config.yaml
model: "multi-label image tagger"
dataset: "simulated fluorescence microscopy of cells"
train_examples: 195000
image_size: 32
crop_scale_min: 0.8
horizontal_flip: false
translate: 0.12
color_jitter: 0.1
arch: "repvgg"
norm: "batchnorm"
activation: "relu"
depths: [3, 4, 6, 3]
kernel_size: 3
stem: "single"
widths: [64, 128, 256, 512]
num_labels: 17
init: "small_normal"
optimizer: "soap"
beta2: 0.999
lr: 0.0028
beta1: 0.9
shampoo_beta: 0.95
eps: 1e-08
precondition_frequency: 50
max_precond_dim: 1536
merge_dims: true
one_sided: false
adamw_lr_other_params: 0.0025
grad_clip: 1.0
steps: 21300
batch_size: 128
epochs: 14.0
lr_schedule: "cosine"
final_lr_fraction: 0
warmup_steps: 1060
weight_decay: 0.04
adamw_weight_decay_other_params: 0.01
Rows from block 11 of a small multi-label image tagger, named by matrix and row number. Rows with one number belong to one channel. Each number is 200 + 40 x the weight over its row's rms, rounded and kept within 0 to 999. All counts start at 0.
After each channel's rows are labels from the 100 images, of 14976, where the channel reaches its highest value: "patch colour" is the nearest of a few named colours to the mean colour under the peak; "top examples" is what is common among them. Only what is clearly more common there than usual is listed. The data: simulated fluorescence microscopy of cells.
# c3: 3x3 conv (model.blocks.11.c3.weight, 256x256x3x3, each kernel summed), inputs 104-155
# c1: pointwise conv (model.blocks.11.c1.weight, 256x256x1x1), inputs 104-155

c3.84,173,159,207,233,203,167,191,261,185,189,139,130,249,139,207,346,177,126,207,144,178,151,169,208,121,159,182,191,282,190,194,203,240,163,163,166,163,148,238,140,293,268,183,237,248,197,198,202,205,186,186,202
c1.84,191,201,139,168,168,171,203,210,199,206,135,198,210,156,171,306,187,187,225,171,175,144,169,183,176,175,166,204,249,244,143,166,176,240,134,169,130,182,243,185,285,172,206,184,202,235,171,187,215,204,159,176
patch colour: purple
top examples: ring around the nucleus; few cells; cells: one or two

c3.198,197,215,194,127,228,261,125,143,175,159,158,262,257,280,212,175,202,210,203,192,256,184,215,225,237,249,175,181,171,163,182,201,239,153,186,164,209,210,193,254,191,173,231,226,176,246,226,192,250,171,170,157
c1.198,206,233,195,144,230,215,210,208,222,248,185,229,163,246,191,196,151,138,261,161,232,163,216,179,216,202,192,182,193,177,251,193,205,244,250,215,235,218,130,164,199,146,270,150,106,212,200,196,210,170,183,166
patch colour: brown; purple
top examples: fragmented nuclei

c3.188,152,224,214,202,235,219,234,209,200,187,262,221,235,187,125,239,214,179,236,197,268,224,189,232,170,192,246,216,183,221,230,153,215,208,182,233,167,223,225,184,191,205,214,259,198,165,212,121,212,203,248,178
c1.188,249,191,199,213,228,186,236,235,201,125,224,228,271,211,100,165,174,212,246,278,284,244,277,261,151,195,274,190,144,229,205,199,226,241,167,277,231,205,197,166,205,206,239,185,215,181,199,136,173,211,180,196
patch colour: brown
top examples: crowded; cells: ten or more; ring around the nucleus; smooth cytoplasm

c3.38,214,248,216,225,131,192,190,208,267,139,201,185,188,179,227,119,207,173,241,167,152,179,222,186,159,264,241,146,212,169,143,251,248,190,158,168,252,158,141,165,198,253,226,149,170,244,142,261,222,228,172,160
c1.38,202,191,214,195,204,226,189,227,183,204,193,206,191,165,210,194,227,192,211,175,191,211,212,191,198,205,239,176,208,194,174,220,166,188,163,205,205,197,187,186,222,185,215,222,186,194,181,227,176,211,183,226
patch colour: brown
top examples: dim; few cells; cells: one or two; ring around the nucleus

c3.103,262,210,228,280,238,201,190,143,184,193,196,190,194,210,198,198,258,160,234,188,242,182,156,190,218,161,109,122,202,167,157,174,188,224,284,184,199,193,234,239,178,151,185,175,176,151,242,265,206,224,241,301
c1.103,145,255,222,207,185,247,212,157,179,248,199,190,246,174,265,192,239,145,220,215,225,185,173,164,172,238,185,171,164,193,243,158,196,194,182,230,205,166,203,180,192,174,160,157,164,212,215,230,245,211,223,304
patch colour: brown
top examples: crowded; cells: ten or more; ring around the nucleus

c3.9,236,257,231,166,164,164,134,226,231,219,218,199,239,237,184,165,192,87,194,231,231,243,275,234,213,175,216,210,221,208,236,189,182,155,143,242,170,186,231,224,253,222,194,211,241,251,184,172,196,194,223,137
c1.9,210,182,234,173,185,174,202,197,226,209,195,231,178,180,151,148,215,101,139,166,207,213,235,218,208,206,217,212,196,224,196,151,201,219,159,235,171,180,136,216,227,252,218,238,219,190,214,194,140,238,200,155
patch colour: brown
top examples: crowded; cells: ten or more; ring around the nucleus

c3.51,158,182,185,203,158,200,252,140,194,152,165,173,187,230,233,235,197,198,126,183,196,142,187,127,200,192,256,230,191,226,186,204,184,189,239,172,218,188,57,151,228,217,241,179,177,183,89,228,198,200,139,208
c1.51,194,212,180,177,187,247,208,208,226,155,178,199,221,241,237,213,189,212,164,203,181,236,213,169,182,224,210,233,233,252,228,207,222,192,173,214,247,225,133,217,229,251,250,208,174,208,111,206,204,191,196,213
patch colour: green
top examples: green stain; ring around the nucleus

c3.227,136,126,251,192,262,183,176,185,223,143,194,142,263,153,231,102,230,147,158,131,189,181,196,259,245,308,190,212,237,183,214,184,140,180,328,180,214,198,172,196,265,215,218,167,178,175,173,222,200,226,165,198
c1.227,274,193,234,166,201,200,193,190,260,200,171,191,205,189,248,170,219,223,179,145,200,195,185,232,221,219,160,261,217,154,178,171,132,149,280,197,215,252,210,259,164,198,217,242,182,220,214,235,246,141,215,173
patch colour: purple
top examples: ring around the nucleus

c3.151,166,180,297,165,171,248,199,223,169,178,175,182,209,214,227,232,195,206,177,213,157,200,249,193,194,197,150,214,169,212,209,240,172,244,146,224,245,192,161,120,153,223,261,118,211,212,222,72,202,272,169,252
c1.151,205,159,273,117,131,241,169,214,163,155,186,204,255,148,209,195,183,182,174,262,180,188,212,186,197,280,194,217,210,221,209,200,248,275,186,210,229,186,171,197,152,233,264,124,233,211,186,0,169,131,147,207
patch colour: purple
top examples: ring around the nucleus

c3.165,202,227,241,231,207,219,240,185,123,186,198,251,197,210,152,211,163,127,203,242,264,226,176,201,219,300,204,196,184,207,167,220,181,243,174,111,230,218,210,223,215,199,247,255,134,174,164,242,146,210,158,139
c1.165,211,228,248,159,191,159,187,211,176,129,208,247,197,278,216,213,163,149,198,270,232,169,216,203,228,195,259,204,211,215,195,193,203,180,163,84,221,190,218,238,189,176,236,207,193,185,153,214,190,242,242,125
patch colour: purple
top examples: few cells; cells: one or two; fibres; vacuoles

c3.39,195,220,204,181,234,211,172,177,333,201,175,200,253,206,193,226,133,206,139,186,204,209,138,247,185,204,253,166,193,167,237,181,213,227,179,182,214,222,240,177,187,172,215,208,218,207,128,177,250,186,207,251
c1.39,130,186,234,164,219,225,180,284,289,210,205,189,204,210,202,175,177,229,170,227,214,137,167,212,162,200,221,193,245,130,245,170,205,207,235,215,231,251,208,175,281,175,175,266,143,208,182,233,248,171,184,268
patch colour: green; brown
top examples: ring around the nucleus; cells: three to five

c3.175,226,144,205,172,206,178,240,245,244,180,230,193,246,225,240,204,216,247,212,172,159,227,252,111,161,229,152,201,178,192,224,164,172,152,295,283,186,263,166,238,180,195,128,231,198,193,188,136,218,211,209,266
c1.175,174,181,169,160,225,153,236,181,202,247,187,174,177,194,279,206,174,66,236,230,124,176,216,204,207,189,185,184,192,168,259,160,246,168,256,329,198,223,192,213,126,138,191,137,162,164,167,165,196,208,219,250
patch colour: brown; green
top examples: cells: six to nine; ring around the nucleus

c3.172,238,213,143,218,208,165,132,166,149,202,134,198,215,166,124,184,192,194,149,185,253,135,232,127,153,266,247,216,185,185,263,203,244,179,223,179,187,188,231,250,177,196,205,230,246,170,260,218,187,190,237,243
c1.172,248,223,141,241,196,164,171,216,172,220,170,204,207,175,191,197,187,196,207,180,227,147,222,173,171,172,195,195,241,186,254,212,215,192,118,174,214,226,215,229,177,189,254,202,180,198,204,200,190,253,147,230
patch colour: brown
top examples: vacuoles

c3.158,181,218,184,241,209,197,141,87,218,195,219,216,223,166,166,172,210,211,228,168,196,233,213,233,182,249,173,192,203,163,235,199,210,195,281,198,183,297,187,235,221,152,237,178,152,112,204,137,208,213,254,196
c1.158,194,190,319,244,204,211,241,152,207,236,195,214,197,194,170,147,228,198,190,236,202,222,160,203,154,251,183,255,209,179,212,216,201,166,225,179,163,242,122,202,259,246,186,185,252,192,206,126,243,243,198,184
patch colour: brown
top examples: fibres

c3.214,151,125,211,197,245,212,205,172,173,235,154,225,207,209,191,240,209,180,191,209,247,217,114,240,204,170,213,186,240,190,223,199,196,221,206,208,237,224,190,254,281,197,221,208,192,205,208,233,193,204,212,188
c1.214,193,180,184,191,217,190,161,168,220,214,203,215,189,225,224,193,176,209,207,200,234,199,176,224,220,209,185,237,219,192,214,174,230,203,158,233,204,206,204,216,225,216,203,187,169,192,177,195,206,189,212,212
patch colour: brown
top examples: dim; few cells; cells: one or two; ring around the nucleus

c3.71,120,203,211,263,221,263,184,186,166,255,225,280,179,236,203,172,263,206,167,232,286,155,179,183,213,184,208,205,62,164,164,163,137,243,192,120,237,246,144,212,253,182,156,225,300,158,227,218,189,216,189,182
c1.71,159,209,173,226,184,199,189,195,180,201,239,262,266,202,167,135,201,107,184,201,273,201,226,180,192,216,226,233,148,159,185,210,166,229,172,208,254,234,213,190,182,196,156,222,257,164,212,139,189,193,171,227
patch colour: brown
top examples: crowded; cells: ten or more; ring around the nucleus

c3.137,170,253,202,216,177,218,189,142,142,170,215,250,284,160,163,182,280,202,217,256,214,256,219,209,225,153,237,232,158,154,213,174,204,184,121,192,178,187,186,189,186,219,205,189,144,188,233,261,209,199,259,111
c1.137,184,225,171,166,161,205,255,191,169,185,242,242,237,120,201,201,285,228,268,266,259,254,128,229,133,199,257,177,178,120,228,215,207,6,122,287,252,141,167,229,180,225,248,187,183,174,218,209,189,191,224,234
patch colour: green
top examples: ring around the nucleus; few cells; cells: one or two

c3.102,185,78,191,240,212,149,186,173,219,174,209,152,243,251,136,223,159,263,135,198,326,231,205,239,172,297,145,49,191,234,231,190,269,208,208,231,118,174,155,216,213,242,147,165,181,224,185,186,170,237,195,162
c1.102,151,167,202,200,239,257,212,241,185,212,188,133,277,202,165,238,115,249,205,211,321,200,173,223,190,260,160,153,150,201,185,191,250,198,255,173,175,184,153,220,166,207,157,189,186,168,155,219,221,269,265,187
patch colour: purple
top examples: vacuoles; cells: three to five; fragmented nuclei

c3.255,175,233,219,175,149,239,238,153,176,230,192,163,260,218,173,281,218,136,198,171,212,174,210,200,188,208,120,247,207,265,131,319,225,195,163,181,203,191,197,241,197,241,136,221,234,215,121,200,251,189,184,233
c1.255,225,249,231,164,121,209,228,216,148,225,169,160,230,176,192,239,252,175,169,160,203,173,235,120,198,225,153,237,193,304,161,199,233,208,220,199,197,198,216,217,237,203,224,174,168,181,107,221,230,233,227,291
patch colour: blue
top examples: ring around the nucleus

c3.8,231,187,222,198,269,158,148,164,242,199,214,194,275,201,166,182,174,129,238,215,139,240,208,185,242,173,165,236,187,221,260,177,217,209,199,221,179,251,232,207,271,153,226,218,176,223,214,177,189,154,190,121
c1.8,198,168,140,216,260,164,203,152,209,129,181,217,294,243,150,228,253,189,178,291,211,199,227,182,202,245,206,221,206,219,225,193,189,167,160,257,194,245,178,236,244,176,193,207,280,213,220,116,203,230,181,143
patch colour: brown; green
top examples: few cells; cells: one or two; vacuoles

c3.91,245,196,209,269,148,230,168,259,198,134,201,176,223,204,148,188,190,194,166,216,216,187,263,214,280,155,167,66,194,190,215,146,212,278,194,200,221,135,196,138,166,243,203,227,181,216,232,210,249,221,245,179
c1.91,152,268,207,249,165,209,197,202,196,158,256,226,168,264,187,206,208,155,192,204,234,108,234,246,300,205,212,104,208,253,216,119,218,228,164,188,235,130,181,168,156,236,243,180,169,238,191,211,221,280,239,110
patch colour: blue; purple
top examples: few cells; cells: one or two; fibres; vacuoles

c3.212,260,247,212,174,183,226,210,215,199,129,231,191,212,194,229,250,211,200,215,206,220,195,155,208,254,178,239,196,187,212,157,238,156,200,190,258,267,123,144,156,215,178,307,188,233,180,204,173,199,155,177,216
c1.212,297,215,142,171,181,236,210,229,190,202,210,301,235,174,194,222,203,272,219,245,207,200,217,183,256,177,184,195,216,218,140,196,175,160,219,195,277,121,189,156,211,252,270,215,239,213,154,211,242,201,219,144
patch colour: purple
top examples: ring around the nucleus; few cells; cells: one or two

c3.29,219,164,187,187,279,185,230,93,253,289,230,230,193,163,187,201,231,155,193,164,208,239,181,121,182,217,108,250,177,162,172,181,144,192,152,194,184,161,202,202,232,215,195,299,221,190,189,177,242,165,216,261
c1.29,288,209,257,215,271,208,103,188,218,228,198,199,228,239,175,242,227,85,171,219,232,240,240,197,195,201,181,219,221,173,177,197,218,169,168,214,148,132,179,214,155,227,220,226,253,194,195,171,219,222,232,227
patch colour: brown
top examples: crowded; cells: ten or more; ring around the nucleus

c3.69,144,219,166,198,157,184,249,92,165,168,150,145,250,218,163,222,190,182,265,177,203,165,173,168,247,238,169,175,234,139,208,179,88,190,201,217,147,226,213,211,182,186,167,247,191,211,126,197,235,228,149,114
c1.69,169,205,157,180,172,167,170,172,117,210,162,181,242,153,158,256,171,209,239,251,199,211,174,182,230,146,206,237,200,151,153,160,88,218,215,214,158,169,153,210,299,198,177,209,152,215,103,198,236,162,226,166
patch colour: green
top examples: green stain; ring around the nucleus

c3.61,178,192,219,175,139,198,235,202,161,124,191,158,165,153,209,205,218,138,251,243,99,166,232,186,262,261,244,178,232,178,217,206,250,245,182,259,131,158,149,267,175,176,170,125,198,186,196,179,204,182,154,168
c1.61,163,189,254,168,223,218,156,184,175,172,195,164,169,185,199,191,282,190,263,204,172,229,200,233,213,305,240,196,215,157,178,213,203,186,139,151,186,246,167,265,205,178,268,151,177,223,203,235,226,91,124,94
patch colour: brown
top examples: membrane rim; few cells; cells: one or two

c3.118,187,177,252,239,198,162,157,194,240,248,226,245,176,157,195,210,250,223,192,185,159,221,229,206,210,159,198,260,228,209,227,209,210,203,102,202,178,135,246,211,149,191,261,173,207,174,181,184,221,155,186,250
c1.118,255,159,299,262,224,183,150,189,364,239,190,184,237,196,24,195,227,199,228,166,173,164,162,183,167,158,183,202,258,164,188,289,186,228,143,237,195,190,190,257,197,210,204,135,251,177,199,212,143,135,196,268
patch colour: blue
top examples: few cells; cells: one or two; ring around the nucleus

c3.246,183,151,201,160,145,269,198,205,180,181,170,185,200,202,232,320,196,235,211,209,151,197,172,221,134,197,169,197,147,170,214,208,133,211,204,176,178,162,297,148,229,243,170,214,180,161,129,189,174,193,143,215
c1.246,202,205,171,170,167,295,171,168,159,146,165,199,227,184,258,294,247,248,205,158,192,152,191,154,185,181,183,209,205,138,159,190,168,192,199,158,176,177,308,207,229,259,221,210,143,185,99,163,150,213,198,189
patch colour: green
top examples: cyan stain; ring around the nucleus